Weights of a small audio frame classifier.
Training: batches of 256, held-out accuracy 99%.
Rows from block 2, named by matrix and row number. Rows with one number belong to one neuron. Each number is 500 + 50 x the weight over its row's rms, rounded and kept within 0 to 999. All counts start at 0. Numbers have three digits each. After the name is the row's rms in percent of the matrix's.
# fc1: MLP up (model.blocks.2.mlp.fc1.weight, 1280x320), inputs 0-106
# fc2: MLP down (model.blocks.2.mlp.fc2.weight, 320x1280, transposed), outputs 0-106
fc1.1180 094:479501518657507553551438503545475497476475495509591459404498422467501423470529514470562490515550609538496476643435514556433508482465489473552449489503494501459487563461479476566511540390585418413496461538482495554519416458512425559533519514543512479476427500487465427532528575460601540542408552510554512487582573491390572
fc2.1180 097:399476517521503472467533510542484521484551495526554485539450436488494476495508475504450490535496433553477530399418463466452522455472542504521484559459467438510602545527441425567557460458418474546451507435426510415407471578583360529460465567611532395529559411474562502547521442490526461471517514556555538535556509454406508
fc1.1181 097:574549556408427418555528537508490518557443496545524467434537459352454401489514548505477443480523528553562480485453462539411551520533471546472534558518549506461402485586506477496494410496503551461454554450472563407449562443352459429507538348449540519411486567546493532506454508473543483518573553457516439476538496546476481
fc2.1181 105:538460548590498629469471573550437440487653355484409468536471469491606497549514437539516500512454587597517479497463475515492523480446539560494556493572515528570471471561518473527497552439463500462496464477570545489463540478469511495443486525499465568482520513473456433532479557563551462415479574495506518494469483410474504
fc1.1182 112:473533485448438502494504571466536508474519521567484620564378523489530477437483517494566540402442483499392469487424477430593534476466499531513463530496460465512390552522498467502479543505614470409476481512588510484351556535452377489423574467512497565470473571465545399506477491495493570466428524471479523492490415542489340
fc2.1182 112:471492497490547497513656503499431535459432486558572544515506522492462457480635549496520529546517527607447566567441550576554489512490530503493486586542485538518449499544445497431562432456567478529552552547502454511550485551469507509501429471513497483410579551532488528549582543501483525442583496557500477403488387500502498
fc1.1183 096:604460529499483527485516592470495470540522499400493495506467528514470542529500626465479501432504434501489554445389498450497583443452564520510481494383549443517460468584542446525547424480411559554424567522488514583479498514492528480463501545547445523578451602559554579423449558446386423466548478514498428502481498619528532
fc2.1183 093:551501499469574456524561436539473502464526466555469526485459568548531542441467530485524590544573552515513536460544505397476551524506506596436537467439523603474489497485517496478602442517537536466527593580471508375557484517437456574516397479518504416561514576474455471539496428427449536539513495531627458436536437471522508
fc1.1184 092:624576433465522449562405512431546519522474446464471559462534427528484472346496492516551554462500496557454521466466536518467509458467527411510434480390465540527453478518401379541480489453538477493475466477575556432495397433541510540514441526472426511521464434496453402520468549464517577587492372550516456510404577447614437
fc2.1184 098:534476460545467537578524543437563379506561490473513449462544482557383448488500506586432400504478595436559591351443431464519489495573482464609579511404437462511450577488480496537488532541524436555512456452363589579547526508543431583540521462443477478458433519514499539496511465455397520524527520491558392543524516537458495
fc1.1185 102:424451462464503514561478469498504488459495404545555419413571555487507444523539590499468565521512513378515424459497559476432562497543481493508518578533503466480525525494522518493491635487508500544474468620536499534541421501488523591460466347445470508467547488516498520502394517434581584470524545620512424531487522514505515
fc2.1185 104:423520451505515508523522475526478464545444530548554537510559581510505473451441505572561422415518565550484427452586516454442464467506456559503525554549476505537534440541496497549466470399639520491442498494518610460427477497420462507493415501478557447530518511541523520509514493528500458474494599496373605564558472567544514
fc1.1186 096:495498463546513454475564471534565534525400515482453500473535538523533442531474532627538514420551475529372472422617554582431520548554429514460477545477510450489499571531513480520512456626385486484548456536431529496537580476496515455580476583517454585442374554515455520513522538528520537511583527447439485485605524526470586
fc2.1186 094:591546475498497495426447455533531511540522454495454508433544546489570553433511456463409479524542540443523469514436497594460507443614535544462428441428456451569515464515475452540597454551493559469409450445495556458469432479476481463378493510505460476472537515506531544538498501511457525481574613470559486515473559520474394
fc1.1187 091:513555540567543553461483539531512543496535576480493484478424550559474542487447471540498425552420577495497567509562655494526401486506341488463442564469469522497430434515483408446576440525438485372478556487441550454423530566490486537498522517589467456559488423523540420592514519441497521542525528426425596575530495459515549
fc2.1187 091:465443520469425550511496522469499432500426549530434473530523447495503429590459501528466485661591513502544478463551505543507551507566492596409437504541483479541522552498535521536581548516640453482390433552505539516451462509444529523441542426515491517478570408450516531448458531614556525507420587489485492398432529507465529
fc1.1188 095:420585505419525512492439524530543552466538453505466523500567456512468417634457483349580445401444564487550493565505503511470526656523560521491408530546412519456493425541467569498531557521491541530536488479437488467536474472498641531509557515467481444437559497510477460499535438494479518486515514466448487529470466478470503
fc2.1188 089:534651431583560584442472554437534484530527506421563554493516509484497431500509468533492580474410594456418592460570575435394412575513414447573497449549508487563510516593399537433436527457491462466421597416593501518542453488476516485497473439535455413452514469456474494504562493446509570503504526479529530494480343444510523
fc1.1189 097:520519517540458496614525593512563524464456510536499436584444547472484409476502600416575559535492548544542510434433559539493575430531519555481518503615444463486527593414514519440554491525482445557551470449492542493475559453489532523544423538606530546441556551523566463530535495482386431518411472502440530636576454457520517
fc2.1189 097:523396479496462491482646471524478394587399420537549507492514553534560552494455569492466448513595491475472477418492541474549509510476431429461523483392485546500556485434468450444508503606567441473491413527540494445483440501534503549531475470547485472518375572478465459451388454490528480519512518511547516466489612418486487
fc1.1190 082:458486499435462431465491477524466551541532518575427493386484509512466499564510503484433506486492488510489542477500535504556491481608521514528494604584548388473582447573531522478459456493577471555522473550538509484429578479518489505572382502535479450585424453534462491454474422537506516572529553464554479514505419471481526
fc2.1190 082:502445569487468584548392479476535449483536558416540522513588457455495518612578509509431569514468474580464516522543551467476524562468446441511446544440494524482556487537567579540577527429514440548498465533438351486522433431541455467532554488484590520469516580464485456538500573473443417503425560460475450522560553538528400
fc1.1191 092:456655552534542535554565399461527477517460526490452518457550422592547427487445394435467429442432536484545573410558507562543558475489520414522554431546497562514497623528481474596529565586492496502497523553478472455529538531527514470485461426490530549489477486464460447509471521467473410516484486407466470522551552507496455
fc2.1191 092:481437488557538529483478405557593549489602485483424483445474497610487455468443473489477529405459491503545469522522542429549398472559443564468531491531527531543485544501601466547457488481455497465540553505500525454461445443467523463447470543467455466495517520548575495413534567534514467510522442514483536419480486500459578
fc1.1192 094:487530554531551447573371543425523482555503466560431504585457673494531545470465513447471357441469490489396469480553530528546487474432579565490515537412443458486550542557458487525504459535601566560549611516493555464430447561444526518447477431415422566568620401470515546530489449500456473532505476545408448408476600469511476
fc2.1192 094:442490503554512443531559545505547438519399433474521470483539490508528472527512513641439615474493479490493402415522633527451508445509452506498530460486474496477451499489445475491442525384509425522508543465541447512622508517554473433456562578482608532550505586534473478466511407489569509400464456537465401465512541502488378
fc1.1193 117:412503430488500455472453541513491445552539477536519521497485630595459465462490475515414463506567459482493485510523504558473519463469465454549490570523516485497467492498521513496523436496418492556563461463442455541444579414409451567524523517513515504541559516475624524505535512407514534535456581492340524500526615483394475
fc2.1193 110:492522461523511431466454463543524582503544595441511522482500462517498520451498460423524478514471571422442403574418501549532428546514518587441489473492505596536435485409540491513456522541535401495489504576595458577541467478431539499482498499479550566501502458571493505602515685536501493465423507521425468426538485521494420
fc1.1194 100:551560555447480512542435544416528563433457554444501473499543423466489447548525516461432498445588512508539506468488533522360524452511422546399502579494543541516480446574409533533467415491556530530514437595379572560478487497513427466451528420431452548498457469520523406465439490492564509505614509562423584508500574465569536
fc2.1194 098:582490490418466450491527512544445411548467446638557446559472561496457490471440440507553509549531508554461518500407360454533471498403507460454485501547465578420542527477477456531469550451525522477524552462435475493469473511542470459455554542393492493400505562496610448462468556479468490523506452487449475526537483517487454
fc1.1195 110:469484489550453504589431473507541583559534485526449396442478480464536483523497415569477503430523492509512485480442580542487420493452587469411540488601496495479550583437559551468534405445518507541466473437456521517482515434515495484437561504467460580471435499592517444566469545427453439531505475560524567532457438523429441
fc2.1195 103:494469480519540505558519486463474489526532493532476600586464544527480512470568510549480566546396543415550593500537480532396462483547434558498534427603547375502493488568526448522433500468595480448482513523473370599554502514500528534510514486567492531474414494560493420447381459523496513426556533482517515543565468516484557
fc1.1196 085:498465436564607544479483525488505445509525527507432454474534514421435547534429471513520470476473503470524466576494482466475509559505521502568519411504538475513501498591450504520535493576504501608466560511462567494481503436515579481547504429440363532492566544458541459512550520539506545519421482441472517547600437493575501
fc2.1196 087:500495592535517549537543467496463425496410458468453576522444385443458494481465546448569530460461465496489550549513498474524452583438481460573515542472431495491485541435597500399462545364454478512416507570511550595534520520483518462496576462466456517538544547542544490480507514525521561439481425456477489522444484434490590
fc1.1197 104:485399552562508510516476466490579642495522433504503498572540451510457510492565493516452389461505568533542516559550419409524444573602550529584492493617534534585555488562539440493556529506425553537538570513471435528512485515494604571493494461469444516535561525503508432514496506468472494484502524593436468502436528496560494
fc2.1197 099:467509464477451486517536555508559472504573638524484439595476512516441541519600563524492535472408495462540581498524420468480525420493424440561428484592524511475495489499521524483538554483446521508503421452508505559449491542520564483376427519574471474604514495494460504482460457491505486492456454588440607581522522567517514
fc1.1198 075:473474429580574506378417458452642553553499578560504531505542507474512525441489444456507498465536566440523503525456477410432445449566491480486502501544542425469468463493525499448494569606574442441479463497437579552550409464464513470581483412503565444490376478467465496598426488530485362513479568555518416445340501488470512
fc2.1198 077:528470544419457545549497480517537537483513448474486460496518521492494547468377437603499553498504491413507445613525558507421436535497420471550457514570480576632491484516552427542481554516339505468521482477447534514527517484488423471475593568443615467559441532448531479507524465593480414471500520523444476527566562504476538
fc1.1199 081:494442559586403523609486526458569498554495421552643535520539494482497563534508507522495420565482502471509461637525531470449495507575506501493513432483485517538460515444490419378538512566553413573416577616456440532471451531527447462435429444533361449585498446477431547399483478510485469456466530509466537482512513487476547
fc2.1199 084:511529517640510499492489460408447600538470514521569468561385409528538459489456381539495453562508485575521467471484477451534478470386474486486526535484591501481491435462495457495447492502474400483491477487500489500442503477521579601466516548503490497591459524485476435484500430497616542423470489535566443611491470471528522
fc1.1200 087:464440528555380429573454498454483439511547442536512437451458417448536466471482498411572475451513557427487511528525548494498508530457515414465506515567575379441545521500550549514498537516505568528436428470484461541472492480569522495506588486467531405514473535352488575618499500569519585570540510487518425471644513457543438
fc2.1200 094:505477461512519580536491468454477458436454438477474516479565523491580632531448462499393480463501568570439557495542502414365509473471535466531466459480450469508429489462513496523488564479424494499498470578415483527568390386486418472594511455443521480494448560469411474541421522443556504471608516488478470538479412558504495
fc1.1201 103:465523522454526493460457512568481628534535497429485496553502383508469461514450393469491493578491520494521554458497464462481448527470482472438501480460469426458551507426525446582463534597480451421601496571459494469455641646576502415480479443507526490558531474450490531508481466495511429572456509604540529545564541468546537
fc2.1201 099:523543464547493554439545617547523542513543487620454444521516565484471498445515471552467520488512486629501557538560425439548446448513419478577577487500513594495445438506536496605443453443499574521565532487453372537454592484498547547415560469479425566513484578480497484519534538458490462539557541458625526462515563540562526
fc1.1202 095:527534490566524420502565395575484516453504494461461460505471549444544411475537481492506523474491512443569570524535497533454531548596501573473572523463551446490552479542484488419488410539494546419521499529586494446474539535509471600556482571471449516518541529443534450544474482468523503531490475454496451458528412482607459
fc2.1202 093:478457400490445535569472574469512451596545520509588468469534513505519414473592460491439466464448430523455602497528485511470489455480554472499514416496515467556513546472554507479404478465486503521439346507507525447481492410508421557538405504544429518479506440518486496536425563558565526554525487460464537565438449505526453
fc1.1203 103:449428633467458475492439441538494516550473409476462481422464433392550422533502521630535511581496529458566626455500535404497470512505575524509508440454581467565459559449507519501517539535592530382514503585588427476505535433494489554519487490464454467489437477515479526489423494531537535533434482474449457597458500530487528
fc2.1203 109:672492556467538593440583540533498615476434523577514499583516568484565473544475407450461518485607483528530482517448464555457527538443476492387508431525525542517540427415517554514438439532505554478519498460439490376507455456488452497497548557483499526448486515470538616493549471509504543542444473528573492499516538492479499
fc1.1204 093:509459547580526540552546487572602478558508456476472567568481418449507565500541520438415449487478486521438509352478514505551471434590520389498528489460479452463438514591473420478514489458553496529442481463424507525448519389560440516513538527439503502495405520496524557553426470445583464514547473491427491511546533519502424
fc2.1204 091:510610514503452543472523458470464457529469477565496504500481595508465514527573447461554521520484462479576493527456520509544456486612473537499520475492470537510397489470483519575436505572526481477454447525529558534459482450456488527480496469466472498466492495487525459505457604553435511460419452609562458461514467568496616
fc1.1205 123:463470489496542421512563485588539509439540487535586399535531550507562466447483559525481556432535405508494499499622498464451518557489615511498440541527424511618563521568515606352520558535508562523415510572570534438558429520515505524575461431443468517448568461505506465511438526528535487568465456492479464475559537424515535
fc2.1205 121:553524554558463527556492441379545407459559487574514501454402499558523528569542535401420463432579480531441444496519435491494442468508531523544411562463462440455477590548421589513485422449561489483543525501570524501429516594480534562599506577563531446481480467490445510450399460526480467506462421509534463526482393485518520
fc1.1206 098:553431446471506507546483479537522597449488398553612492486489573510521471533632515465470553537572470538459480491501476434550439604469469507399498470456489496553502528478485486452481513564506471471620463508544548424524443505533526459460447467468483474392423545512474475523445497445544404526481567474527488548526550478466484
fc2.1206 092:507590498428516503501525535447522394440570470508522545557427490431585463493500538480550419437488506605511566422470439610452526469599540513527472578433524591482570493666413576427558484492517541462388476486558449456515511517553440495445491548503512551411484510569540575476398509557443522484524534478563482603444559461550574
fc1.1207 108:465503489457464552555402412592529624502497573448418565505522437479535447420510582553582479581431426474475459509486415524434434507523550514490506556576521471515544462542624455575528459538519382434505417548460487511487476463576477485552504657429526463557527517549530562400417520504465527402506544551519532482484480446514500
fc2.1207 100:531479464491472482473607543530552493534433507577525519454458517452458527474589525472522595409481587490492501544500473483501538531547496587438387566510449509544525460471479615487540484443536433554520425491479434579519432522471459456561617530468518476528541448544503468599508493549481446445453469480542503528433466498414510
fc1.1208 094:513537444506482508499477579440503488595510511503498594514548531475489522522554536530495504488472486382517460478628451601566499467471538498585413531506405424523594523504358410498547541375538603503500554488515464524532496556465547534455479515626543515538487442493509508588528530515519511456561433558516508427486435519446471
fc2.1208 104:533414463422468539573512410449652487461488500484510519518543475544561452561426431444442463455464448542427419488548481479502548489476483420459435541522446544502477481499445517519425454530475471489487493493561485567504539512539486477473441472503529497564461491500486464422572494505482405588533612462460507504471429472553505
fc1.1209 093:548522502523504393513501554575525557481459510571494497444390534507530469462432421537453440470444477494589491452404555438541496509466518541554505503476455627452523493559438450449542460567512574533506417547410540491522412532504617492525402497489550570482383502488597466514499576465573501562539494591406531505440543430541574
fc2.1209 098:502523549499521398535468577454594512471526526480488518423516484414560538556533508445477501449471562476377520497451667527426541490518532565453475500475481565541522462333450453475545544551425488460471500514542528499541492468444564494479527460455404598532567500464469434420422431431535531488552452530445523449503503480539479
fc1.1210 102:517542471494463568507470463447474492466527586453562467528561521428475389496502497508448563570514557425557432413605504442477522433451493477526472488445456484500498455509588430544545626584542508482603439583526548543515474454527553457559515559543470546454483478521526487440491544515371485521499461570590489552490613522511499
fc2.1210 096:527488446514476381382596562536472464473486460502486488437480437516418472449385555511503456503451497512553541438427473483491506468447512498552566429569469385589522557582422472508499463469566431487545527509430580490556479502505504470582560513492499539604443537506520489539479568517535545461455478571491524473517491560512548
fc1.1211 082:528496453534386513484480525448472530501518414435484540540523492616498497543492492534498460466469510496429482434560454496517513497510445569550429544500524552519601533600512438540609481467516541446505461548482477414496602453374563475431466554569531514650488618519520479489564480503387528521427441436533452468529530508603401
fc2.1211 078:514460538498517521527527505498526487509539531452513442511399533505541556496496472530485514462475459475496565503568495462478409462466475457444476452433523439512497414509566457489453524545487562562486479582511486485537476438503429457441426468412520469381428480464467464469557624472511572628444538494407549541515448451563517
fc1.1212 096:492422463529617536475504528500528574426429534480416477509456597477407487501556544456493629538515444491507472515476475365520477574606467488487492499452559441558549534576485480539418604463506472553528467466444434503461540461492561571550465461474507455496516584514476528446536490435482566523586442542545484493528623514466464
fc2.1212 093:490595521483432455522530522510506414488448589427380444562457464486572451537431545614475492389479504435506558557494530497561574458557412526566477481437460462477576497550518584544509472532576507618581571449540531526535456530412523380500490496597554458565520550506481534516469544525443414426380497445486423500563546588484488
fc1.1213 109:401398529485491469384500567438513541524420488542520557524527447569500514450526499488491490505479504593498526482549541467527535448493547506469491447515463457406546578488497516544589404442508629541519523463488444513541539472457425457526538500541420488467540448400542484497462550465582436486485527452511422544521473522587521
fc2.1213 113:479572499421477462498567489492579486495494454484443448604450465472621570498433494582501527542560518516621550449546474534411563580454466525562490556434453578543467510535526501470472538578495425519588444489433515453427442440456372444456484507525516429527495497532523557437506407494502538530520512519471466542399456544456476
fc1.1214 090:503417560441512565484507481434466592568407461543595550564601437488536605472397444460410510561473477499392361541466497454462381530458533527489527421407520529496622550504478520440522517424507490525537588436544423530481545364539478556498637544434503522503527475445493484461513422504479513538470474540492456530543447464502507
fc2.1214 091:573520471564542529519524371531490531518541460545477433523473541519531491411570486554504443537395468450477567460436484550490440440464575471465512562555421462563430487493474464536552563454574491511490495460385395480513534491514511474544469458463464424512531457515539527416519563527554538499515448511487606483523489495579441
fc1.1215 092:556665475454508480463530509513504441484457510510506542523532473620463565537540512424490440516495486508462500544540569365491591468532443422487528594488457454444486467542484440458566552528586539488555466494431469523505572414552539505509531504554505353428480492422526490552431519497502521509506612521500492444488423513465477
fc2.1215 091:629511537515496527581522555463571496573479525477434439541510547452558496461542576528435471452508414452471421483457518448574474510435486496533368556487440551533400508466511514530437487453522515487456600469461554451502460537445545478538614558508531542578489519488506624481528541559568429508418477373564554470424431391436539
fc1.1216 100:511495465528500394487541453477440537505464533493528427551547500480508512438562464455560514479526426535406488532577498551470475536371560440420599610454540426526450401520551444449511384415563497607617456455525572419527566523470466468397649456434544463574547517500471512575442549525484478490532514506516523579499535564551395
fc2.1216 100:427562513424530526415525435465495510499456410504498569451504462567483502450586488458522555519472518555403546538524501407458462439460555520478420492545531549521501478496555588390534506591497462540594478595506522505475413495404525478489559526457420492464443451532551515496464582549435431440579482465539594523530476536519560
fc1.1217 101:512546556555519446487488397429563478477550482378496499483554477427501505468567581489412539456513475508498506462450550501500474487466496427476480573519518497455467553452442529524543482386440601499489399537491601507543474538466505506483508522498555533520523624512470558453516432539480480390554525508499466533537538471505526
fc2.1217 108:630424500553462475393506516445473443517500441315466459461460404417608535438517459545385411506597548521479443507519578509453451532451493439536543661517503519589521458563530477438571548446480474493446520471454521478511540476475443492466487436388494502445506481563538426561568528457475393532515477481538428522570473479441585
fc1.1218 099:492561491505504458508542452512464569502540581603450501485533484429521572474604408483619460530587528516470407469563497456479469432459400546541485568388512471431413501547497514486582453513458560410500462499489541435570486558466515537538493542507586510515596546544524577490528467559482424520573495518463501515514485467547452
fc2.1218 107:497568548545517610429556591500456557450501494491425560459573433533530523534484420561482547477432475421462498551518492493512531438534403468596527465564409452479539497478498431494562504433497500472515437506374430508529381524480484552492531580485543572467458553482522427579483480467522586524533413498483581519557516428535539
fc1.1219 101:524622501552445515520456546607473526525494481538435477485451470363486513476509508494520464493537583471538578534539469483453536541487568426520404480453411577479589559505547570512454572465518593416545403455563574412525505573446544498555469485452505520494503478477507466483481460526495431551495520538509400588547566519488493
fc2.1219 101:486516481500494489511494527460487457468566470500519466484447476396596515575507465519575535564492532550586563513499534536529503459490485478551507504483505405552492451560524509442529450530516486479457463469569403545449408563489576511507551516467503587543524474472491399487486470526412537532558515602561500457477562500552545
fc1.1220 109:485503522440522515513489561513561438569492448406601561476578469545535464480573461500414474524416494451500542526530551498509521396446604479441465456472454443497552543487406552539626555446473536529507523442434526499511585542568507480498451499579563452455456508475569424538450508521499536454470496458489462619484549634516420
fc2.1220 106:433564491478517671542479430587500536516502556487582520518546577500593468372513468462411532501475485605465504475455479528550522510557423525565389495502457542540458431545461504496476557511530442549475510512459523506465514492507512454482510487529537515435564572409529556413541507484480517503400475507439546453493491479398485
fc1.1221 099:509474514611491458481511516494402583478534467456548458511462492413539595595458373458533529504488447529544464490551439498555445546442525460512525495528488485488566612529511482449412582514534423470466511430475397458546440546481562431483471550531501501502465508521497524497506461531470506478533508498465387492621528410516492
fc2.1221 093:421597485648486538560450529561407406474467540476505476552413526449490480556529568479622461456489502416502543505446564532582548494424610561501457494521451507474534431491445499480535480539444472471548515499543501492513471517561489543511496446563531457562504520541452515555546432530569505588503507581462418498425484532443596
fc1.1222 105:500443448437429512571463470443538391482476455495547561503521502451526412518461448395476558556444497494465546591460515541431519506500381422463454474440525530519523434470439559548541461460599406535518507500498491569445491472481573517599510518539535446525586493496520534432573485573592568476454493563555416453517502548525464
fc2.1222 118:395495463444516519448460460461591432434447557429458596554533545452433493564540570588516491403490533545516522506489530400549427466456445521460449568509577499531547441458463456460494518437444532533548527503475477446604533522490509440529448503504658481507482468529568520575521438419474446367488453503571409540525555475479539
fc1.1223 092:469468580408486365521547618524476435496570502557537546540519494484534430466563645503457438493550502475405406486457499565529487489501462508527522508492475455518489571454532526453484561477520408564437443525493469523523504683479515509513485419423443506444480530455540560512501391513559544470455609468450409495438537548544535
fc2.1223 092:443470445551544520491503520477467515463517553485519518425450567483446477473528510498479470575535536539529511532534589422502478484439436464424487507481563513572443440494487490497499564547440440515508532464485473501644477473513475443478489463513412588475547549493480553404430598496497541509504531527477551504554451604518427
fc1.1224 114:508558464497424400523409547502451508428507475502549550485422470529531477517447475446447491527406465552538524483430549520562531520553384557406516522513377425538468566475491493503481549433560429552499492489541443496519446517533466583557491507575490604572544505387465476506435542437492550448482533481475448571546502574533418
fc2.1224 110:510526584571509682482441493522607424547501507503497498497501532476517512477576526498431444551546505470435505475544510504477491497511430488611611426484507505465590503521529501593438456552511526512451593527482531510539478600616527493524458469558547502509539418511544462512521499472410494531567458475648527509526537547470494
fc1.1225 093:557545454545599483478607494447577530480509481580476492459535537423544436540428511538507430445458617507522549547443473477404438421545429537505532583457539449560455505466432518529484508629560594461479571534469524515495497503555491519448532521482418398435495525446420486511483472514530523472507533412521485512483462510584494
fc2.1225 090:528531482527468540498523526447569410488574514462488455535461496563431417441574485476494512466503384416579510475522499514560480473485612467522586563461474507454502509566448508455546480462505554542566543461499517505475479500532532489475498540611440527523485451564435560591450459502506467591510543498467438490435557602482487
fc1.1226 097:458467532510514427428495548502608498386463507485547499420504530478530567514537491537481580478489473535618552564465420537531446495475430466592465525450507535466458455461377410548440536552428504442493434502433498443542558494492532602502472571530503535415590470419505570508420471516538460443523500523536482510498546424486547
fc2.1226 097:495555602512588491506454488483509459420543437585492473439544583533518567583463538404459464492516585551510506469470660474498456490461552508415534410480460555470517445576339482549469490549486424458412538510506583510436581471454460579515547520532605518564403472406510511480470493537562534547535485511500531395525480418448518
fc1.1227 112:457544456491537472605475514551510604515469569438485465567474469441511529564500397506526467457506504492496534474331420531499486496469557514536501518527520571477596524472474485476510520466536508542478616528525539454570568456477379425541488555515478471506501485582507595524405506468527508435452373549483489593548434527550633
fc2.1227 109:557483497552447557579514485520463378446569558489550455520445524543494484561491556489570509461543499510564463506411509551517462527587476571452518595492418460508455533411420504516478492517511550448463507482510416493584556579491551559451512541636414466444434482485394462479537567473494475571430441511460507438463466422498548
fc1.1228 099:447425529406540513460498375541499515480481499448412512451470513483474502529578557510473524522513611446545594460447580496528438434477465496502470535569486491451469529521474415578629476500422509588521490525500380511577520529506458588474523491494529473515485483430438475592571441492474536497471543457526461505498517404568434
fc2.1228 094:521474566518545438418502537484454519498579445500500440453493590536453453392431535476542485566542412537505473522476502501445503484528504510439533497491416459536527518389519450559387528539501577473524413450567630442470478501514317454385429560529610523515429551522438475404589550511456555503559455458489498483484489511531505
fc1.1229 103:462409493616521531364532507471559541489438461449492494414504549475556542483444493529558490499540563508380415530485525517402564551435520497532574462462619538524430526453425550488470507490518508571537425403430625424471497492463512450510549554462565613519509556491509386533438543631484466545551476489559466498562478587474504
fc2.1229 105:398537548465444490557432502467517388425550580560449420522598440429438559493521541508469593463457504469495564475496538482606452579515418576480425610569577463516554510524499505538434508550451528512531523403494497462589476497580478487566564587479449504505548520509525493508478508443598399520531559504492545482500452523552456
fc1.1230 107:526467514496508546534446483512534525485557474475560515471518487436462556472486463511495526473530517460525512461479589555450466549485509610502493505593463520557564502416557482387510371557545485560386439491511445448491407504466532448540507452439443497484463544551559481559508538454421582525498466529513507567473582399533532
fc2.1230 107:474531552539575514446442509525554374450521538442474494519507484528462559532467434537470494514513447541550534517464523497544525496413408514535481472512474520508517562564576504554507611546435619463407481498566453392422541631441570495558535501475558459544523492534447440488395510499471443478545518506422501579445485484473517
fc1.1231 101:546487598558420496523503486523462535420431518609484548477528514625454483504470377507524477505428448473426519503494383458528441444483541480543530551564508490476572616422441683518444524485485450388461547433462591509555487461581500548421519549488547594534623399415502454593526426421512536507474439507410526463569431526512570
fc2.1231 099:453519548562494420552409598472500468511508603434480480448493484451457405590549510492522531523565433586450443432529505510509505529529474556534559486567565489564541501568417527491504402420425531529428539489570431458437461478440534500514514470523491533556585578559459473429547523454519591575507632511540479474487511524512476
fc1.1232 091:529473440512447527516434615515625496429489502499522538512450507537533566508547536511460411541423524469420471604525456537633454455556504644503570371514519482450401489496456506528395518566473532555496574474485411521515554494470513528482464501447536506557577456512502458464495472515480581487521598540512578421513517558533495
fc2.1232 090:473441605588491411442574513513553489502500530505516543467504509370523533449524521519594529500510448471563508466482484487474522520510513519466534555399579496525502515465447454520536555427486582567539543473507505537473453583507563550425560428480494575521500452426491532417448543447523465420487539445526519523433536498476495
fc1.1233 102:514533487511481496534472522484487448470482503482507436545500483522459592501501422561547486572379484530437561550481474564452435523480462519539509450508447474395485570505471480436455553568473425474436541521504461498504504555515501533457501441485426542498460419478462441597523577506475560596458497646608502479513491464425514
fc2.1233 100:429478505537559452481562485510599459519507568446569476477553535506431500515516573495427533445467512553507512497543458529403540544523492607515422594545443478423508495513485508455574477503532503486531614506628508521542505593549486515462455602559513530499493592504503475483465496496520495559446503433448465497541555470518487
fc1.1234 113:479443424479454404616395512496498515477479389422551547405523458543416412556547460461585456530524524597531588500539575572523405461449553468517496491498521517479453563563548458452485564466538536530476476486592486571473515498460480490494647482568530489558461535504517491439496528457593548521524580454469461521574569507431456
fc2.1234 107:512481458467525483421525498450501545516453553473404534560447524527482477437471479447564535526529536557500410515499507533479415506513529498545454486563526443517481471443401433486507523462373598523496610514535502511557492475533479599481496508576509542485494588356458463546480482577542550532548409474522559509478491503425553
fc1.1235 098:502530531544440607484540474490474496633531442497508462550490559539554500480475524585530451565477581581536426503461525365572432574491556485546483536536429521467495441520497580478471544534506552513530479437464538469468455530522516498577531470485412531469498472508490466513478432435529489449565521585502523553415595498501374
fc2.1235 098:434470497466512480406525451507562433382562581447493535512505523539576426503554486530568552501526411522486515363575494536566542552524428452575432459496490462525488485448442450519478529578559532417493458545502511457467450484538438466481567427491484615498439405468439424507479497520484567425441453456509496482479435489492507
fc1.1236 101:515455471494572568498486456443538505520519457600435539502585489382475441556455619362564500565565487627508428477488460446377493514506486581371533439586435572487460539518503436487477464488539552574535573553473429523491468503450478505508552522497510528521541394529482570533478511462552507635538516538482475599445501521502473
fc2.1236 103:557489613488510439526463551476395487469467472519543560551429372461546456462556523539482612482493450495472459544512467507525429447563525542475522541514503567459460539508485479559578489512418475515601487561444635445434564555491502509554516579545479450531419498468470505508572495501556557566557529492549461497576509589503490
fc1.1237 088:500459436456347488491487485548499495441483466427410439581517509586539495545454414455496543561639466498491468469419516469467517527524535589516518533392459566532584529555520609475532418492471470526475513474525479580475524591457457618486505424474593501540464477516488536531523520514536471479492465479535546537477511544498523
fc2.1237 089:479511535474525466521466474514470533445430583552493484484592495487470416520499451443447504511496498509558585412540443532494536571585487448550517509603538542491475557498534443480454579469459602540462497417504446502497521515492507488469466474508487529476490425572566493362462478424514499522511467513502584592557466418552498
fc1.1238 106:415407527571439643545464517481570458513478459494478468457540458463511516550497410519497456468488436410539440498460603393457582509519534503470532466468463447474451538468564496480577536530518520537465496487551513422514515469490580448533552538488551403460457436567541452512522556447415556583468627472501448486521491488532528
fc2.1238 109:579575525513465468557485562474447516550512532524536505520479463422526564467506471496605533524548552478499513506556568584363440589449515478541491510474460531494524431475385532440447489595492517588509577545526506489589437502480536573586549570529483530534495537447476432472516392450456528419443464471533559521495539502475518
fc1.1239 103:454491506453486540528502536493498514542452507539592607370460482605542517575501468582546482484486513581538448597498487471441497550497475403474507535472568474486524512465518488465472439540496561470557469412563610497545625547396570515581510478495497558439488502539503510531456477542571456492496575530559475518518509454496465
fc2.1239 104:417482534439542559492527555547479460458574503476451595540534495519492608486422453461565495446467575442532462557490522498494504486534484469537468450553475566538459492508511490439494568537482492516524471466536464454533521474400579531489412405495487477479411584468553506524496515474483582482529531506566575496467505457498543
fc1.1240 108:391460517476502451470433539563500429500508502461443532493459388541564477509452548537566536423505519551401553480459619505522518408528495463487505523515592497444531526501450530449502513615466403537587496462479510541604428509445458499498415481492467531484430570602483510462483448488500520426570548444527469507485516509478488
fc2.1240 106:484392502593391502531541457574477529485505520475600461507496486572539451525512482514518480407512637467559563459552493483440503461570439629539460429468541490513489477515502546544480441507509508513494397521467477584511500505553496492500549393468454595505576478534563510543449505476489508520450590445525496459417519456510438
fc1.1241 106:500535501465461506600505544510553391499485519414531495555488584567440506539417499497504540525499510480497487516577592475537575529524553468565455529439491504502488400520516472475539530555529587547555475516483560463575490463555433487461548461538513481460536454484444508566510550516436508445441532502526437490499508437511456
fc2.1241 105:494543542544453486537524478451521497498450508459527543419349489497548519557531488492504522462476506462515461483403461494447433441431477559604565547447406502528464469526485484594517440503474521518411439552381489329528523458447523509547476426475566530494466507464480438427535502534473514513525589477457555564610469466573494